python train.py --dataset="drawn small creatures on textured ground" --horizontal_flip=false --arch="vit" --fused_qkv=true --loss="cross_entropy" --adamw_lr_other_params=0.0011 --adamw_weight_decay_other_params=0
Rows from block 11, named by matrix and row number. Rows with one number belong to one attention dimension. Each number is 128 + 24 x the weight over its row's rms, rounded and kept within 0 to 255. All counts start at 0.
# v: attention query, key and value (stacked) (model.blocks.11.attn.qkv.weight, 384x128, the v third), inputs 64-127
# proj: attention output (model.blocks.11.attn.proj.weight, 128x128, transposed), outputs 64-127
v.66 [129 126  91 107 133 112 144 131 146 139  94 171 126 141 130 140 176 140 133 140 103 118 122 125 141  93 122 105 130 148 103 129 146 115  77 161  98 121 154 155 139 117 156 166 116 108 146 127 144 132 118 156 127 128 135 103  84  92 161 115 124 126 147 151]
proj.66 [112 121 114 160 130 148 187 134  84 118 137 133  79 107 141 138 117 101 126 140 162 132 118 169 118 148 114  94 104 113 152 121 148 123 112 153 151 143 123 131  87 122 146 133 104 126 150  75 110 104 172 103 128  97 145 128 117 129 135 136 165 146 129 123]
v.67 [114 151  87  95 134  96 133 107 128  94 113 149 131 102 120 144 126 107 107 129 155 135 110 146 129 139  69 146 140 151 124 120 136  98 168 120 136 128 131 119 159 128  98 109 139 124 132 155 100 137 127 140 156 131 162 108 122  97 137 107 154 142 111  84]
proj.67 [147  87 177 107  76 161 103  78 128 129 122 103 142 126 127 198 130 113 114 160 163 131 131 158 113  87 141 116 130 148 154 146 121 144 107 146  91  98 133 115 114 147 142 118 100 131 119 121 101 136  79 148 163 125 161 144 151 162 142 135 149 104 136 153]
v.68 [147 102 126 136 144 149  93 142  95 140 125 115 105 101 150 158 130  86 132 124 124 117 133 123 112 109 128  95 107 160 107 131 102 129 115 125 120 146  62 173 136 120  76 166 103 130 142 134 138 123 126 171  99 106  85 133 116 145 120 158 140 174  83 140]
proj.68 [123 129 120  88 140 103 127 118 157  94 146  88 126 105 128 131 145 146 157 106 156 123 142 128 131 160 159 128 102 162 132 159 108 110 104  92 131 105 168 101 194 123 137 132 126  87 137 129 107 125 152 110 135 150 140 134 141 120 124 121 119 131 136  95]
v.69 [156 116 164 142 112  98 121 107 126 100 128  94  92  97 158 115 142 137  90 127 135 124 110 133  97 144  93 124 124 112 156 120  88 102 133 159 145 120 100 152 106 112 130 130 109 150 155 136 116 139 138 121 125  96 120 141  93 111 138 140 160 125 134 108]
proj.69 [109  93 147  59 128  79  93 134 138 150 134 151 126 129 125 128 146 123 175 117 112 167 121 122 137 115 139 127 134 120  96 124 117 131 122 101 140 139 158  98 112 103 123  99 111 161 157 105 148 127 116 134 110 166  76 123 150 116 120 108 124 102 111 127]
v.70 [121 175  85 128 126 139 123 105 114 114 128 170  79 124 131 137  89 119 150 128 150 110 162 113 119 148 143 150 131 139 136 155  94 131 130 102 122 163  87 115 166 150 102 129 131 137 113 129 113  97 104 156 151 154 137  99 158  73 126 149 128  89 175 122]
proj.70 [129 143 108 135 129  92 112 105 106 146  94 108 180 113 152 134 112  92 126 132 131 166 121  90  93 141  97 155 153 146 148 115 156 121 138 107 125 134 123 115 136 150 131 145 121  79 114 145 121 148 145 125  95 125 164 149  57 189 123  79 123 160  99 156]
v.71 [ 87 120 147 117 110 174 100  89  98 101 118 113 109 108 132 111 113  96 133  97 180 113  91 122  97 121 116 119 133  91 110 162 119 181 143 130 141  94 125 121 128 122 121 146 141 134 153 117  73  97 113 171 141  95  94 156  92 104 137 148 148 117 144 142]
proj.71 [147 162 147 100 146  90 135 137 181 111 143 113 102 102 170 117 131 123 152 171 139 133 148 146  70 137 123 134 143 131  87  95 176  98 136 130 130 148 105 116 122 123 151 140 112 132 170 111  74 174 140 113 121 162  99 103 109  96 137 102 104 152 118 105]
v.72 [158 142 117 142 145 105 153  75 146 129 103 127 112 146  92  84 117  57 109 136  96 131 131 163  88 120 149 139  98 118 118 107 126 169 124 127 102 162 141  86 138 126 127 135 119 126  83 139 158 106  80 151 115 141 119 117 153 124 130 119 154  99 125 121]
proj.72 [167 104 108 143 113 134 129 142 145 101  86 107 128 115 156 120  86  93 105 112 117 175 106 140 115 126 158  92 124 149 118 116 107 134 126 101 111 163 127 145 128 105 134 124 159 161  72 135 154 122 120 151 135 113 158  97 109 144 125 137 178 143  96 144]
v.73 [113 147 123 119 107  99 148 122 131 142 132 130 137 128  93 130 121 140 103  84 115  92 115 150 179 110  96 134 117 138 138 110 132 137 110 119  70 162  83 115  86 138  94 144 144 150 115 130 103 131 142 127 148 136 170 118 135 154 120 118 101 112 112 130]
proj.73 [146 125 119 130 133 152 148 108 132 128 137 150 104 171 133 140 117 168 110 105 129 147 127  87 142 109 145 128 153 123 144 166 137 145 149 181 186 143 139 157 176 131 156 141 141 146 135 157 148 106 122 103  65 115 118 125 140 162 131 155 151 144 105 130]
v.74 [ 88 162 153  95  82 188 130  97 110 112 143  80 169 126 112 129 124 120 105  96 154 102  82 141 128 170 129  77 139 133 116 117 153 138 158 179 118 169 109 144 113 124 135 153 136  94 152 134 117 107 148 119 128 130 132 102 114 107 111 141 153 125 132 137]
proj.74 [161 159 134  94 191  86  71 142 155 125 139 101  96 116 137 133 116 106 140 157 119  83 142 113 116 148  95 144 142 114 149 130 127 105 104 149 119 151  60 119 103 106 130 153 100 165 180 123  94 129  95 106 134 130 100  94 136 124  92 100  92 151 105 126]
v.75 [112 156  88 148 167 113 118 148 106 153 112 178 159 141 151 119 150 115 133 144 106 158 162 140 130 156 147  96 173 129 145  78 121 126  94 114  84 140 107 138 106 134  95 125 109 139 149 157 106 157 110 126 149 136 124 140 134 129 144 149 151 135 121 135]
proj.75 [137 127 135 112 139 119 141 117 143 126 129 127 107  75  72 123 126 187 121  98 147  89 103 125 108 145 149 158 109 140 148 151  81  97 126 170 127 179  96 129 140 117 112 104 101  97 122 146 205  95 128 110 131 107 118 133 103 124 128 103 155 136 115 154]
v.76 [114 146 125 136 104 131 128 115 109 141 151 127 132 123 129 127 148 126 116  94 108 104 124 138 153 159 153 137  79  88 121 124 170 138 135 125 148 136 152 146 124 133 151 118 116 135 123 153 151 128 152  71 149  98 159 146 155 150  99 123 121 145 115  93]
proj.76 [110 138 116 112 166 103  91 146 132 121 135 109 127 148  80 119 169 162 176 144 136  83 136  88  97  95 155 126 144 137 119 117 139 148 142 116 156 119 114 101 112 176 111 125 151 142 148 110 112 136 128 147 127 142 119 122 163 153  75 141 136 139 137 142]
v.77 [115 155 111 147 166 123 137 160 137 132  81  76 155 144 141  78  97 160 124 139 133 107 114 171 119 144 107 151 165 140 140  87 123 148 129 152 117 109 136 126 120 136 142 131 153 164 147 155  98 168 152 136 103 169 118  98 105 149 128 137 120 129 116 140]
proj.77 [167 101 138 142 153 106 121 125 134 142 142 156 118 127 130 165 159 121 132 150  88 112 141 168 166 143 127 134 116 117 111 138 106 142 102 163 152 155 135 149 116 145 126 125 115  79  79  85 104 101 110 134 161  92  94 132 138 136  91 162 104 144 160 107]
v.78 [143 127 142 153 153 149  80 112 113 155 116 130  74  79 151 130 148  96 106 133 172 142 134 119  83  50 140 123 111 128 105 143  76 126 146 115 130 122 165 112 171 137  77 119 182 134 138 162 117 106 115 124 152 118 119 138 105 118 138 107 130 160 138 129]
proj.78 [128 140 131 122  92 137 126 135 125  96 138 134 148 127 143 124 125  98 118 136 167 135 106 106 144 127 145 132  87  90 132 137 157 129 133 153  94 115 112  97 148 134 100 120 133  90 114 111 139 121 119 108 128 127 190 127 176 103 144 114 126 132  85 146]
v.79 [109 133 138 130 134 127 153 107 113 115 120 101 157 101 140 109 101  69 128 177 134  98 122 156  92 130 123 108  88 146 136 128 141 121 141 141 128 141 178 109 149  77 142 124 102 128 118 123 140 158 121 176 112 144 151 105 149 140 135 136 182 155 105 112]
proj.79 [146 101  95 147 108  88 121 141 177 101 120 129 173 118 146 158  99  93 132 129 127 125 110 158 129 136 137 170 158 132 169 107 110 110 127 130 106 159 120 124  76 137 125 132 100 130 113  90 145 128 129 127 157 143 150 145 101 113  99 130 125 115 135 101]
v.80 [172 103 133 116 106 114 175 145 117 109 119 128 142 141 111 128 143 130 124 118 104 119 156 109 155  94 144 155 113  66 124 157 151 134 108 127 123 108 134 110 115 156 159 174 142 115 126 120  84 140 121 160 138 133 111 101 155 149 154 182 105 133 176 132]
proj.80 [ 84 122 123 146 152 142 139 103 113 151 113  99 103 166 158 162 126 117 137 151 157 158 135  68 151 169 108 135 134 170 134 166 115 103 139 109 113 156 104 147 133 134 113 124 130 102 122 114 153 138 166 136 100 107 169  95 116 110  99 113 173 107 110 117]
v.81 [106 115 184  93 157 146 115 143 155 128 167 100 153 120  99 170  94 153 110 154 131  92 132 108 120 117 113 113 119 177 150 145  87  84 131 125 143 138  96 126 165 104 155 143 136 133  64 128 164 126 115 133 119 138  85 126 167 124 102 143 123 132 109 125]
proj.81 [101  93 159 136 117 148 140  73 127 155 136 143 123 107 111 130 132  88  93 125 127 145 150 159 193 117 124 149 130 139 125  71 118 144 130 124 188 110 147 141 149 147 123 131 141 128 115 130 104 119  95 157 148 129 114 167 118 117 147 143 118 129 119  99]
v.82 [108 141 156 135  94 133 133 182 155 126 157 132 141 168 123 136 147 133 132 109 121 103 139 107 127 150 148  72 120 139 122 142 138 120 149 103 136 117 154 134 119 116 136  99 145 163 124 115 158 148 160 119  91  83  95 194 101 120  99 149 126 184 123 162]
proj.82 [116 111 155 120 140 118 144 150 133 129 182 173  79 113 118 111 143 192 133 111 145 117 129 164 137 154 131 158  91 109 132 154 126 105 130 142 113 125 121 113 148 108 100 144 119 135 146 113 122  90 139 113 140 153  94 151 156 100 181 116 143 155 146 152]
v.83 [ 54  93 121 113 126 108 128 154 136 140 123 144  90  74 174 120 122 136 184 131 139 134 146  87 134  91 117 127 115 138 136 159 105 170  95 149 148 114 125 162 125 119 152 121 141 126 122 108  90 102 120 139 137 142 100 152  90 112 150  99 102 129 147 162]
proj.83 [138 151 143 127 128 132 191 121 130 118 124 127  97 141 106  93 153 117 119 126 111 169 124 109 114 133 124 175  84 102  93 126 163  97 189 167 140 116 120  94 116 142 141 117 128 127 142 129  71 172  95 122 146 170 125 149 117 119 105 128 115 169 146  88]
v.84 [125 122 101 138 130 186 137 103 103 110 153 101 115  80  93 136  91  91  96  98 133  82 134 140 102 105 144 100  67 158 132  90 163 130 141 152 123 150 133 106 145 140 144 142  95 131 161 165 137 128 142 142 114 130 163 175 132 149 107  99 139 141 116 140]
proj.84 [134 110 125 116 101 117 147 129 140 151 144  87 196 121 166 125 123 151 133 153 136 102 147  94 153 129 136 172 123 120 180  92 160  96 103 121 104 132 164 129 136 128 130 166 111 142 124  85 152 128 147 123 114 125 145 121 134 131 109 105 170 107 167 122]
v.85 [140 162 158 109  80 117 136 155 145 114 109 123 107 104 142 105  89 139 138 122 132  52  88 113 166 104 154 136 106 132 116 160 141 161 164 150 138 124  93 114 152 111 150  91 126 204 108  79 121 154 173 124 108 123 103 144 152 102 131 130 138 122 142 117]
proj.85 [116 119 140 147 128 130 134  96 174 160 168 164 137 147 125 134 146 144 146 115  86 164 171 119 150 138  80 140 144  95 125 149 182 135 159 136 183  99 147 100 104 133 137 120 142 108 122  90  99 126 120 126 138 128 121 126 139 142 114 137 128 127 131  82]
v.86 [107 140 160 164 119 146 109  92 142 128 128 133 121 130 134 125 154  87 159 129 107 137 122 122 127 131 168 129 109 141 171 102 121 162 162 113 114 156 106 123 128 152 118 144  73 131 119 106 138 124  65 115 109 128 137 179 123 126 114 160 148 127  91 123]
proj.86 [125 133 116 113 144  92  79 172 132  61 126 100 132 136 133 141  95 122 141 125 136 120 122 121 135 114 139 136 114 170  99 148 150 144 126 132 145  98 142 112 140 120 147 128 157 115 111 163 165 166 127 131 146 138  98 129 176 184 111  99 111 110 155 114]
v.87 [166 108 153 129 160 100 113 139 111 165 104 147  92  95 117 120  67 155 106 118 184 113 108 118 117 114 135 106 164 141 129 147 114 114 185 111 117 129 104 128 156 126 112 124 132 174 131 119 114 116 117  87 157  86 125 158 159 123  98 102 131 170 133 158]
proj.87 [122 142 101 114  97 146 125 139 131 171 125 133 182 119 109 130 165 177 135 115 116  82 135  81 139 131 109 128 124 111 128 117 177 135 106 167 147 100 138 111 132  92 109 106 133 127 159 123 136  91 106 126 138 118 149 133 122  91 149 120 118 112  87 144]
v.88 [ 97 146 109 161 141 128 144 100 109 146 113 161 109 112 126 115 109 116 101 141 159  77 161 131 101 167 142 112 126 138 106 113 150 106 111 114 112 106 153 132 120 131 152 133 111 190 146 117 101 129 106 162  94 116 136 180 119 145 176 100 127 149  88 139]
proj.88 [125 107 100 110 142 161 139 119 124 151  99 147 168  71 144 110 146 139 148 119 112 123 108 108 100 152 148 151  98 139 135 116 142 117 137 127 112 144 175 153 113 137 119 157  76 130  94  90 138 144 135 131 126 102 144 144 124 120 129 106 158 114 164 140]
v.89 [133  84 168 148  62 145 146 126 144 129 132 130 154 154 123 108 120 125 105  91 129  72 116 123 135 119 177 133 150 114 145 114 125 163 151 112 119 116 120 137  92 106  97 109 134 163 122 139 139  93  94  97 129  90 146 183 175 131 122 126  71 157 127 120]
proj.89 [181 112 126 158 140  92 117 141 146 100 142 154 121 128 115 131 138 171 168 132 102 137 164  90 133 146 117 122 139 128 106 154 158 115 179  87 143 106 114 125 168  85 126 143 150 134 127 172 141 150 159 140  97 141 136 134 143 123 149 147 110 139  95 139]
v.90 [130 100 145 120 139 123 130 158 136 161 155 116 154 138 136 109 185 159  95 109 156 131 129 131 138 124 106 131 125  91 102 165 134 112 133 131 144 136 133 156 109 127 132 125 177 115 144  85  78 141 181 100 132 105  67 104  93 145 118 119 135 166 163 123]
proj.90 [ 80 116 179  92 139 145 102 143 135 138 127 152  99 145  98  95 131 154 113 122 145 143  99 130 125 161 137 117 138 127 109 138  78 143 131 148 100 168 107 117 135 129 128 113 109 117 153 104 103 128 116 144 117 141  92 122 142  73 170 121 135 150 129 140]
v.91 [108 129 129 155  90 125 136 188 137 130 138 118  99 115 172 125 104 161 125 146 119 135 168 128 143  82 148 164 126 132 140 156  72 170 128 140 118 133 124 165 166 134 135 123 150  97  71 167 144 121 118 174 136 133  98 116 176 125 145 116 106 134 162 142]
proj.91 [132 148 116 150 126 104 142  90 114 132 153 131 145 150 104 133 140 132 119 117  97 209 142 100 157 104  90 151 100 129  84 161 142  77 170  95 120 106 162 112 170 158 121 136 194  88 118 125 171 132 122 121  99 122 148 149 134 132  97 136 122 138 129 143]
v.92 [ 97 120 121 130 152 144 119 138 123 136 136 121 138 104 158 134 152 131 143 134 115 136 159 157 165 126 131 177  97 147 161 120 129 129  71 166 172 157 139 132 105 111 139 119 135 148 125 137 132  88 131 112 125 151 130 116 117 153 132 122  83 107 144 116]
proj.92 [ 76 111 178 159 127 122 128 140 110 109 113 147  89 113  78 137 127 124  76 109 133 125 118  92 152 120 151 167 128 134 122 112 127 122 159 117 141 147 114 132 133 160 113 118 112 124  95  97 147 128 120 178 138  99 101 168 146 152  92 113 129 115 139 133]
v.93 [174 112 107 123 196 141 123 140 132 124  70  80 138 136 150 100 110 116 106 158 109 119 134 127  69 165 147 121 130 141 145 140 125 103 155  67 142 159 153 101 112 177 131 163 110 146 155 125  99 130 138 133  97 129 144 141  91 119  93 127 182 139 108 138]
proj.93 [ 55 119  83 109 112 153 137 130 115 135 140 125 146 114 180 124 128 129 146 147 129 104 130 202 145  87 115  81 157 134 115 105 124 140  77 143  81 113 125 155 121 130 117 101 148 152 131 103 143 103 115 117 150 106 122 108 142  71 124 115 107 126 154 160]
v.94 [108 107 137 123 137 119 122 119  95 114 159 138 136 107 121 146 142 126 101  73 123 130 112 112 125 129 117 128  98 108  89 123 137 148 124 135 155 111 101 144  99 116 163 160 124 103 149 105  67  91 166 119 132 148 118 154 110 122 171 109 154 164 171 135]
proj.94 [ 96 122 117 110 169 166 115 169 134 105 120  96 136 163 129  71 183 111 156 119 133 146 137  93 118 152 153 123 119 127 100 100 173 109 158 118 123 107 128 148 170 136 166 144 114 155 162 117 127 184 123 142 100 163 105 132 116 112 133 112 120 110 175 112]
v.95 [123 142  85 133 125 114  97 121 120 151 157 166  93 113 109 155 143 140 120 121 142 163 172 109 147  81 108 127 165 103 132 108 119 115 146  83 178 102 107 139 154 153 144  94 116  98 116 144 146 120 149 122 165 120 135 150 120 117 126 143  72 150 125 147]
proj.95 [125 122 160 152 126 174 144 144  99 119 145  82 149 119 110 146 160 164 143 118 136  83 148 128  99 159 145 152  92 105  96 108 114 153  85 158 121 112 130 131 117 115 134 160 139 111 147 142 116 100 119 125 102 148 157 142 112 110 167 145 143 171 132 122]
v.96 [146  89 119  81 147 152 142 100 132 130 170  91 134 146 109 134 101 161  96  80 132  95 159 155 144 101 140 200 119 131  99 143 105  81 162 130 128 172 148 107 129 125 122 125 131 124 128 144 124 126 188 136 126 109 116 115 125 128  91 137 141 123 142 113]
proj.96 [ 86 114 146 141 154  99 135 122 133 132 141 137 168 155 156 113 119 154  99 164 131 133 151 148 137  98 118 114 134  96 124 117 133 143  68 109 147 140 118 158 129 131 150 124 158 167 173  94 117  93 138 150  65 132 151 110 134  88 112 139 140 134 116 119]
v.97 [ 95 181  63 125 116 118 125 128 133 102  91 138 104 124 120 141 129 102 141 126 143 133 129 108 163 131 123  81 127 131  96 128 145 164 166 119 152 123 111 127 144 172 145 124 133 147 145  91 121 116 139 121 156 130 152 129 112 111 120 148 118 132 130 171]
proj.97 [154 150 144 125 121 161 114 149  99 187 145 122  85 120 133 157 176 115 142  95 126 103 135 144 112 157 106 130 145  95 124 139 111 141 112 180  96  96  97  95 123 128 155 149 125 102 148 155 136 113 136 135 156 115 126 123 131 162 138 108 147 187 139 129]
v.98 [134 141 109 159 147 162 135 139  94 116 143 101 166  90 105 155  96  87 103  98 138 127  96 131  94 158 145 104 117 129 147  97 158 109 116 182 132 103 130 105 154 147 146 137  96 158 146 148 139 152 178 129 153 110 109 170 116 142 124 112 129 176 116 134]
proj.98 [109 129 139  82 113 137 134 128 143 129 167  98 131  97 151 157 158 167 151 186 142 114 159 128 145  91 147 207 123 140 157 135 146  76 120  91 107 142 167  96 153 120 107 142 108 130 129 149 134 109 151 117 171 150 112 140 148 115  89  99 151 146 133 104]
v.99 [162 131 122 134 135  90 161 152 166 126 165 134 116 124  91 140 113 145 127 113  87 114 151 126 139 132 163 130 179 153 124 148 135  72 143 119 143 158  98 129 149 153 167 120 136 149  92 133 113 154 113 133 141 128  91 110 161 145 107  96 112 134 156 139]
proj.99 [ 95  90 130 130 110 136 114 119 101 179 102 151  95 138 134 144 129 150  82 110 124 134 111 104 160 146 116 141  79 117 142 113  84 115 118 130 148 171 145 122 162 158 108 134 100 127 111 126 140 105 128 146  99 103 155 148 117 135 161 137 159 155 136 121]
v.100 [134 103  58 129 132 140 147 128 136 122 132 122 134 137  95 145 146 136 127 147  89 156 148 112 158 134 105 142 127 141 115 128 123  89 120 163 112 124 122 156 135 146 173 143 130  81  96 147 141 112 119 152 154 164 150 134 118 135 134 106 113  83 145 142]
proj.100 [115 135 146 119 158 151 127 154 110 180 124 104 147 134 148 133 139 118 108 148 130 136 137 148 106 114 131 144 103 167 124 134  97 117 115 118 112 121 149 132 103 167 181 171 128 107 129 128 156 125 137 151 103  96 107 163 142 166 127  98 169 123 114 132]
v.101 [103 133 130 129 165 108 128 122  97 104 126 130  89 127 130 155 145 113  91 129 129 180 126 150 121 145 121 153 155 136  98 107 114 136 112 163 104 155 166 131 159  95 111 104 118 106 127 153 132 107 112 128 110 139  99  73 119 119 145  86 181 112 119 135]
proj.101 [161 124 130 119 144 123  98 115 158 114 154 106 174 134  91 111 121 114 115 132 144 149  87 137 103 103 165  97  91 141 125 112 136  94 117 142 103 140 147 134 138 135 148 104 158 151 120 115 118 133 107 133 154 111 146 134 125 151 100 147 131 108 172 129]
v.102 [141 103 154 140 164 109 142 106 163 128 151 135 133  94 119 159 127 136 129 126 119  96 136 115 143 134 150 171 187 138 172 104 102  85  97 140 124  86 103 136 114 179  89 120  93 153 148 105 131 157 133  93 171 137 139 163 137 133 131 119 134 129 113 115]
proj.102 [132 110 187 103 132 117 114 124 105 139 119 173 168 125 107 134 115 193 103 156 115 104 115 126 134 113  92 134 112 122 129 154 130 145 133 126 167 107 128  91 147 113 148  94 111 171 113 160 149 110 121 120 137 101 123 159 133 103 154 116  98  94  79 106]
v.103 [110  93  76 153 107 119 114 127 141 175 131 130 104 162 119  95 108 116 151 109 143 143 163 105 137 141 121 166 108 123 144 145 130 115 122  82 140 159 181 119 132 158 150 140 156 152 131 137 135 142 115 114 132 143 164 149 116 124 103 111  81 114 102 119]
proj.103 [132 132 117 125 123 141 127 146  96 134 104 120  74 143 148 148 125 122 138  99 132 129  98 172 121  99 152  95 136  92 153 146 145 166 106 114 112 147 128 100 120 150  80 168 127 118  91 161 108 131 126 127 109 117 140 121 154 150 186 150 151 142 155 156]
v.104 [157  90 117  86 110 128 158 116 104 118  93 120 112 132  92 113  86 121 139 145 111 154 118 132 118 121 122  97 169 170  81  98 127 131 146 148 122 106 136 123 171  92 133 134  98 122  91 122 152 149 112 173 116 163 101 139 151  98 157 130 149  86 138 144]
proj.104 [159 121 133 145 148 111 157 118 167 139 143 115 189  94 123 121 101 141 123 113 108 150 170 170  87 157 113 121 109 162 141 126 106 153 105 129 115 124 138 141 110 130 167 141 119 121  98 104 114 106 126 148 138 110 157 145  90 120 136 117 136 122 114  86]
v.105 [141 134 147 141 105 137 127 120 158 110 137 126 119 193 135 103 113 113 117 134  93  99 146 133  94 135 151 120 140 124 141 118 143 104 134 133 103 130 166  75 101 139 104 125 146 135 109 175 146 123  77 135 118 123  91 140 136 103 118 160 115 109 168 132]
proj.105 [155  94 152 157 107 117 110 127 145 162 106 149 110 133 155 113 136  98 118 152 160 144 107 138 152 130 109  94 131 135 149 140 137 110 145 120 117 126 102 118 155 123  93 131 163 159 129 108 166 158 127 115 129 118 153  70 146 107 163 116 125 114  74 166]
v.106 [133 128 134 132 114  94 133 120 129 158 124 113 127 110 123 155 112 143 160 130 133 127  81 144 186 134 140 129 127 179 132 165 128 176 159 138 119 133  99 136 134 128 129 133 173 181 138  75 109 135 119 107 112 175 165 134 133 136 159 122 110 108 124 149]
proj.106 [136 156 145 129 117 126 101 138 120 123 129 162  88 144 120 110 137 125 112 116 114 162 164 136 113 147 109 127  99 126 138 155 117 141 157 139 130 112 148 150 187 166 151 145  74  89 116 157 104 162 141 131 153 117 127 150 111 189 142 110 113 123 156 106]
v.107 [139 111 129 118 125 152 138 135 133 116 161 127 134 132 105 125 152 142 119 160  97 113 127  98 122 140 136 117  99 171 133 139 123 140  88 118 147 112 121 138 118 126 139 179  93 125 153  95 102 124 115 164  83 156 140 125 137  86 153 124 137 101 155 128]
proj.107 [ 92 108 127 137 173 128 126 142 100  89 122 152 155 147 170 115 128 107 128 137 128 166 138 126 122 169 100 134 128 161 118 141 152 126 139  81 123 137 139 170 122 120 151 138  86 126  94  72 142 138 155 127 126 122 121 146 121 137 151 104 128  85 176 127]
v.108 [118 110  98 111 105 162 126 112  99 116 141 138 147 133  82 155 119 107 103 137 130 116 152 117 121 135  86 160 171 126 119 118 151  66  93 148 123 120 154 125 150 128 156 134 112 128 173 140 115 136 162 161 129 139 116 102 134 104 135  91 162 155 136 130]
proj.108 [122 118 171 117 107 121 111 129 110 139 141  99 156 106 167 149 133  91  92 183 145 127 102 159 129 107 115 122 158 136 151 158 147 100 104  93  99 154 133  83  99 166 136 145  93 146 128 100 118 120 107 117 113 105 133 104 105 126 159 135 150  99 159 140]
v.109 [130 151 110 115 147  87 115 141 135 139  92 139 142 152 164 142 103 112 159 173 121 159  81 167 128 139 135 110 134 162 181 112 132 179 144  99 137 120 112 154  91  96  82  91 132 154  99 142 146 129 109 135 109  78 140 159 121 123 106 145 132 172  75 119]
proj.109 [148 136  99 111  96 115 127 106 136 119 129 129 120  93 120 145 151 157 138 113 112 104 194 124 139 112 147 130  97 134 126 136 100 129 137 140 130 107 150 137 153  97 104  89 139 132 115 172 114 162 109 119 138 166 117 144 125 131 116 170 110 126 143 135]
v.110 [110 104  88 122  99 111 120 109 143 142 117 141 119 151 104 111 107 154  96 136 179 125 135 121 105 126 102 106 145 160 116 110 124 115 158  88 137 171 140 142 114 129 129 144  93 118 130 122 122 109 114 154 142 115 144 120 134 128 119  80 128 102 125 112]
proj.110 [158 119 107 127 156 121 110 141 124 116 124  99 176 118 145 129 118 132 138 125 116 112 150 126 107 140 127  97  99 132 134 153 140 145 102 131 139 119 135 156  91  71 146 136 108 147 138 103 104 102  63 146  84 113 156 112 103 113 148 164 123 131 127 162]
v.111 [132 152 134 121 128 127 141 169 150 139 107 125 149 163 134  76 110 155 127 128 124 134 116 135 133 157 145 116 136 143 157 122 110 160 141 113 105 125 121 146 115 122 125 122 125  92  92 150 170 139  97 139 116 113 158 108 135 121  96 124 105 141 130 127]
proj.111 [129 146  75 141 172 144 149 116 117 154 129 146 153 133 101 154 110 159 135 131  85  98 168 126 124 136 118 116  89 139  96 126  99 121 152 175 123 148 123 175 116 135  92 106 143 138  94 121 129 131  76 109 141 116  94 157 116 115 107 163 101 145 112 151]
v.112 [140 138 117 135 115 101 131 117 107 128  81 105 152 119  88 116 154 141 106 119 145 159 107 116 141 105 104  92 123 120 100  75 148 125 124 125 102 139 157 101 138  61 121 136 139 161  87 113 164 112 115  76 166 112 136 127 127 129 164  94 117 124 139 114]
proj.112 [143 116 105 127 133 131 153 117 135 108 138 141 103  93  82 131 105 125 146 106  74 115 124 115 124 148 171 128 105 130 149 119 154 154 153 158 142 113 104 144  86 109 115 133 150 107  89 105 121 100  88 145 136 106 139 119 123 123  96 160 132 130 100 144]
v.113 [120 155 123 143 166 134 156 150 113 137 145 120 135 144 133 111 172 133 124 127  98 147 130 130 106 114 112 128 116 122  92 157  97 136 116 154 144 100 148 121 147 167 120 133 172  76 116 133 117 147 153 124 132 177 121  93 131 131 117 135 122  91 148 103]
proj.113 [142 172 119 119 134 114 112 124 123 135 122 120  92 176 146 125 172  85 102 183 155 156 102 170 117 120 119  92 127  97 108 121  66 140 118 154 121 123 130 117 130 177 134  99 129  99 132  79 121 136 105 120 125 108  98 136 116 161 126  93 120 165 140 140]
v.114 [121 145 136 157 110 122 108 176 128 130 146 116 145 137 132 137 138 108 125 172 116 121 107 131 129  98 131 124 112 126 159 134  98 141 157 140 118 125 102 186 138 132 143 128 126  95 109 141 157 129  90 119 155  92 157 166 160 193 117 162  81 186  98 136]
proj.114 [151 155 112 140 135 117 119 139  77 134 136 164  77 109  93 169 164 150 153 126 120 131 126  99 141 121 138 161  78 128 104 134  65 102 155 132 132 102 145  93 176 125 118 130 143 132 127 144 154 141 144 113 111 117 115 136 167 130 142 143 128 133 141 133]
v.115 [ 83 147 128 139 159 122  90 127 127 169  85 121 142 105 163 146 136 155 127 142 169 157 139 125 107 163 104  74 151 151 108  59 130 139 147 138 125 165 127 130 159  90  79 141 147  85 102 145 111 128 102 113 109 133 135  81 121 117 126 116 141 150 123 159]
proj.115 [162 129 112 109 127 127 117 120 156 121 147  87 135  95  84  92 129  79 159 118 182 107 122 134 160 162 178  89  99 121 121 104 101 109 136 143 123 143 153 128 129  99 123 124 110  72 124 162 133 129  80 121 183 150 106 125 106 130 112 128 113 165 133 149]
v.116 [137 125  73 119 115  98 164 111 116 119 109 129 124 165 113 129 142 103 141 111 100 131 140 131 152 124 159 126 142 115  94 139 142 158 127 117 135 106 164 101 114 113 131 149 150 131 119  83 108 156 123 194 109 157 138  98 133 148 166 102 168 108 155 138]
proj.116 [138 127 136 142 126 158 142 144 165 127 126 120 166 154 155 118 135 124 133 114 116 168 124 164  90 131 120  88 119 135 111 136 128 126 124 122  92 158 139 171  76 148 186 125 113 104 123 127 148  88 172 142 133 119 129 105  89 116  99 130 173 124 165 102]
v.117 [119 126 112 125 109 137 136 132 137 116 160 150 127 148 135 136 152 174 139  90 145 128 127 127 173 125 140 178  96 102  92 128 157 129  83 127 164 116 130 149 128 136 117 141 132 134 148  75 138 143 196 143 146 126 124  57 143 113 157 116 113 128 183 152]
proj.117 [121 116 131 162 151 182 106 155  91 132 101 111 146 178 151 119 120 112 141  99 112 145 145  79 125 160 105 108 167  81 105 141 168 113 124  89 116 128 135 122 139 141 161  96 157 110 142 138 115 131 169 130 117 134 156 101  98  87 130 160 114 120 164 119]